A small contrastive image-text model, trained from scratch: soap at rate 0.0018.
Rows from block 8 of the image encoder of a small contrastive image-text model, named by matrix and row number. Each number is 128 + 24 x the weight over its row's rms, rounded and kept within 0 to 255. All counts start at 0. Numbers have three digits each. After the name is the row's rms in percent of the matrix's.
After each channel's rows are labels from the 100 images, of 14848, where the channel reaches its highest value: "top examples" is what is common among them. Only what is clearly more common there than usual is listed. The data: rendered rooms with furniture.
# pw: pointwise conv (encoder.blocks.8.pw.weight, 256x256x1x1), inputs 128-191

pw.176 092:147113156145123151183130129117119121146121079130131169110136125153129136141114137131137146126103148141142092133132115081111113124134132132255122116152119135103096187105130126142135108112130114
top examples: window; count: zero; purple walls

pw.147 102:141114141138104088141089096085088121089150094137173161132141194139130103112111130217166154129113121162126152141152109149138108147128125088134158152138137137144088105123133139173114119105126133
top examples: trophy; count: one; largest object: trophy

pw.150 106:120119076097146158108115149170145164107161113110145127160146107146163130144118106139111128113122130131111122136102146118195134134121095101110114151124135116137143148114157100110122151094167131
top examples: flower; largest object: flower; count: one

pw.153 104:130132121092139175142124119170097111149133111140147098103172127144096127156128108128126129156130147146104099154108140125146140169124146168152118150175099126138156167137124151113100098137124108
top examples: umbrella; largest object: umbrella

pw.64 082:103146117163102157135135185194148119127140131130097073109172123124125162073125186121079134111141141135131118157121147169143148098165123131120139116170168104103129113139135136087149101104125131
top examples: umbrella; black walls

pw.124 107:133109177146093132134139126098151138165160098119147111152113132184128089171135102110098126130128119155115118106121083106119153114129110142144144057111074085146120146114117198118084134149108135
top examples: ladder; largest object: barrel

pw.217 106:119146161130092088112098117106116129132148134130107089094160165127114097134116175111108154126117119101121087096084147121157124117133110098103121155135159145139100138137116112118167154120114129
top examples: black walls

pw.30 132:138117135191087116097101149145134092145137139117090129136105070113133142167139119145112090122146144140142137138120139146103150172155132139148154148132145127138143147156106131108132119139154132
top examples: barrel; largest object: barrel; arch; largest object: arch

pw.52 092:100115130142170116151142104129138171122160098122123180105095137166162141117138087146126093134153119122135118148144129115155112127129133168089173169193114143104106106150157114085129119168117129
top examples: barrel; largest object: barrel; arch

pw.102 110:100118152117066137150111159090114108134117134098115101099147051104124130082098109161097106137136129096127123147128116126143151117089113138122096156067094138149195148094143138107108153095133115
top examples: lamp; umbrella; largest object: lamp

pw.214 103:107107148155113086152085130093147130115086111131100092094164136101149173131116117119118134119088141163121148150154153147127129096111104148114169087136179100120130150133139111114102125179166146
top examples: barrel; count: one; largest object: barrel; white walls

pw.204 114:136116118126114135145095137084140097139102150149080125136113102184136158163104094086113086109137107134106105156147123153096106112122143112111132128095095180092105136138141140197110132106103134
top examples: umbrella; count: one

pw.245 101:107125077097132118109115123113062135101099110113100126124116085120129080135098164115161077133098096153103101155157132125202092108137148146127123180116131115128130160148108150107145111115125144
top examples: count: one; ladder; largest object: ladder

pw.80 107:108129129114113078100097122134120110142137150136073087125120112184134129175088157124086116122146134144122085115174136095124107178117154124114150168109139105146129157112117106117107149135171105
top examples: ladder; largest object: ladder

pw.125 060:140124121131141106094095112141119101153138154116138154171138102094105138146090098141162137137131138097123092144116121127155100160070180142127109099145137155126177143127130147117146160116098115
top examples: umbrella; count: one; largest object: umbrella

pw.146 093:137133163090126125119129101147159147124152131166163117097137146133145128155104072187125129127127125134143093135120122156174166137077141104128081148124155136107145149146112084077092134117127120
top examples: barrel; largest object: barrel

pw.224 099:104182152104101112171123168082105127134121100121128140145156069137165135095112091168092139121128117150117157179129113146136102123127075118125135111105154137141102127114161101108178177134194122
top examples: barrel; largest object: barrel

pw.58 094:107126176114119134143108103157130110092094081097108142140114149156131180148135135144137119127144140176093113125094100124213096111120144093096115131091117139169137099143140113103139174122122131
top examples: flower; largest object: flower

pw.134 111:138093135160105101084112116070133137125133109145148167122138190145120097115116210155130134126096116150070073121136157149138117119108148097136083154126137165101156145122115146129153143112126143
top examples: count: one; ladder; largest object: ladder

pw.172 095:135131104169122121147160062138111100116132102116102097143135124122137126136048130121168120142136156123144121144141139146116118153143132114109113128130131149123102157113115128104110148120112139
top examples: count: zero; pink walls; purple walls

pw.127 071:106094135072161138135178108115125137146148093127135140135109160121099105074111146143135135104158131134100154137105105154115081125121123153126166146159106130098156118112121163106104128094130118
top examples: umbrella; count: one; largest object: umbrella

pw.237 087:134147101070096141110126108128152133147135122158118085120131131121110146074121152110160163084155139098157117124095131104117127201129149116180159130155171139096121121108122120110114133084138108
top examples: count: zero; green walls

pw.181 105:094149148069105142152125124119125152102087145171108094132129106130142188159125115123146105113092148139156127085123133174088136160133104107125081094123156107117122111146125118167109160170106129
top examples: barrel; largest object: barrel; count: one; sofa

pw.138 101:110112110118064131126115208165130127139110113113119163117118149151098154160117098119118124127137115100107105145151114169110162119121144122129112111113109122143132148164171130149141137148116133
top examples: count: one; barrel; largest object: barrel

pw.174 128:109154124140118134125140103131119126152132137123102125158145141090105150081118133084136152118132101118186120163110122154122127138167125125117164142163133114139150193126134123155115134186135136
top examples: count: zero

pw.180 111:149078117076148124140070089113133117115134143090122153110156090121116116148148074117103104129144093139140072123112121177146139101129126113141145154131111147139161168128132126171101114089108138
top examples: umbrella; largest object: umbrella; count: one

pw.203 088:142144152116116131136142167112128118140110113138092127131147098152067152140111124100121134117144127176124096176172123108098074173131094134174105159120137091118118090137144096089112107167105150
top examples: lamp; count: one; largest object: lamp

pw.56 110:167123073150126122109134142117130128119150109117092121148159123122151126099130127055104130140141125126114105120132165175118133122143142082159120144122147122158224137145143096095122117136146133
top examples: lamp; largest object: lamp

pw.140 089:134169121142142101139126132179134155136159098128124103119165142156148223134112137184107137148135135142127118132139165146106129165117129148102148125129110134113120152109122123128157137135107136
top examples: black walls; count: zero

pw.116 098:131152069125094178141137127130127146114159128131163132113136103094084100117135079138130149106137128100149099188183097123128129108115101146119086139129111136135136117170113144137100112091162105
top examples: umbrella

pw.61 093:162111124135094117140129115113151148117117079127096128129121158127082163153100107158162097163119130110176100095164175154156121131181109113130147106163129132149099098112118099118123100106148153
top examples: sofa; largest object: sofa; orange walls

pw.185 105:095126138148119147125127139124206122146139186167102248123133101143147131144159153139124086128145157115105144159139108139131131102152107132185057109154183120157106169097145102103120137125160127
top examples: window; count: zero

pw.41 131:135097126122134143143131124097110117132115123144131138111101159119149138143117123114142131135132151106122126117131145122135094135134127085128196142145109094113128117053158161146116186106117135
top examples: lamp

pw.74 093:154143098095106138121111154104129122119130172143130108170143127205150088164141141124123090130114147125139149137175136094154139130156141162122178129139114102142099174155165147134141108072134145
top examples: flower; largest object: flower; count: one

pw.81 071:112146165125114126117141136112118122173128114130095137125123127192096122163144126120132108125106139158156116122178139148082104117158117152150149164107142131144122139114168130145125097128128123
top examples: window; count: zero; white walls

pw.161 103:088148142085153090113154155150110111133123135119092097110095161145117110172121117118133123115144162092147142103126172160138167065149138165122105152120116109136107112141151098156145139102181169
top examples: door; count: zero; black walls

pw.216 134:107166141125147185159096104123131127128110135095101145124080079104148153158139137125136154131132126096120168120129064130193115093143087125136129134093154082117078132098111120114133133146118127
top examples: flower; largest object: flower; count: one

pw.27 089:127159134159108109149137102158109155132125117152143137132108134132161117172097129118134128119154135139106106144131110100148142148097111133110137127146125142146105102135151134129130126108146105
top examples: count: zero; blue walls

pw.104 099:134160124158120108167122148129124137135110171118177088150137143120141117083140189131128090166128115130111146165120127205145139145138104110113124092087128153130137091162137119164119110112136127
top examples: umbrella; largest object: umbrella

pw.79 099:106109138121090125135118189126156115118136154158093135112112134100166114167135170166154111151108163129106131172118126129183163178136124156130178109159116126121108172148122139215129115095132126
top examples: window; count: zero; pink walls

pw.49 108:162134135056111100120177130126146108089112149135110107139144136101131150126096107108146115134158138112167131126104141162130110143116133106161125151146138175110175124154117113124172137105138124
top examples: arch; count: four; largest object: arch

pw.1 100:097122132127198139076106143159153124116133154103125107159109120107083120050143135103145131155135102107167099171123071141129113133121130139150122142109156134141128124165119114130168120142119082
top examples: table

pw.219 084:120138138149115147156113148112138136133130101171160104125134097112150201133103120145168120115138153194133121177074111133123162174096131130132156122106086135134101118128132161113070159126171108
top examples: umbrella; largest object: umbrella

pw.182 085:110155178072067140151060163118125160132126125138149176120133123165158161111112178179127183182119153144098117104115096131114137103127112155113141128154150117165135145100172108151158150151129143
top examples: trophy; largest object: trophy

pw.8 064:141132121087129131100101112133134119146146122129115154127142107119103143127098137136151153158138158147128107129137133161154123127097128175104182136138136159149082150118057117084106130163120110
top examples: count: zero; black walls; brown walls

pw.189 084:120085166138126128121112115138162126119150115119127119116127148124111148107129087133114105161107184056147141131125121149184148178124098155132058099080163086127152086121154146164184095115149133
top examples: barrel; largest object: barrel

pw.60 148:149141085118154174200110152138109126127122096186148117115182113097129146163114143144126114134160125131108191151124118120099099171133101116114141091126091134113141124129100112093119153129129121
top examples: trophy; largest object: trophy; count: one

pw.165 091:111098149118147119152148139088133106117127103112099150122145119145127108147079140112106154112083126132082101086096140172104116117135140114148138129136072155126121166100130119115135097138150115
top examples: pink walls

pw.183 122:160134211135085139126129147132119118100139132165141151110169115135162155127124149200116114122107127131116144121117131168143070136150139104122132138149101104123120110114117088159151147162120154
top examples: trophy; largest object: trophy; count: one

pw.177 095:117086095109136159140107179116114132164141108154130199151135164137090136159132126139124122152092148167114145084138110124078148168143109133204138139113133165173094149123108139153079121162176144
top examples: window; count: zero

pw.157 110:106113155131113133114130133147103115105141137128103184128137093131166114068141077157125111130119136118098094144111143104131114100123115170087129094154077144114182118115123102097154109125138132
top examples: trophy

pw.112 109:143116095140126108120160090169111138096149137132115098125137105103156170151129120101141192111122110097112119136123123142078165112147088142120158119160133162103119178105144186178104182103134124
top examples: lamp

pw.26 113:074124152093125148111110203094131136136125105123134130155141148117116123136137103141112130126107157101142137152104145104124079109103109119128083097070142129127111138063107139134079100113112132
top examples: largest object: chair

pw.18 066:156139192077156092137174147102129129154141166176151141123148122195156139141139152139092106111155161135147098125144102096122146115130098168119174126134122146130129146128127093139125136090137107
top examples: umbrella; count: one; largest object: umbrella; largest object: barrel

pw.131 099:135105130112154104121122101079122117139136097124109093110125063136176102135106123124070132119128107168128097158092151116103181147111125104148110110129113101099127120138127102093130132121176168
top examples: barrel; largest object: barrel; arch; largest object: arch

pw.156 086:141083170160099128159128087110137165113138109117115120121113130111180118127126113131151158135114151104116162169124121161130109116115102109130146120130079148129114117076098132086128117126097114
top examples: count: zero; brown walls; yellow walls

pw.17 110:140132116101150107131054174144151114136104132108108115140154144178174185160130119122128106139128142156106107149172142115163167131114127158120162113111127092136079115144127152124131193112172138
top examples: barrel; largest object: barrel; count: one; arch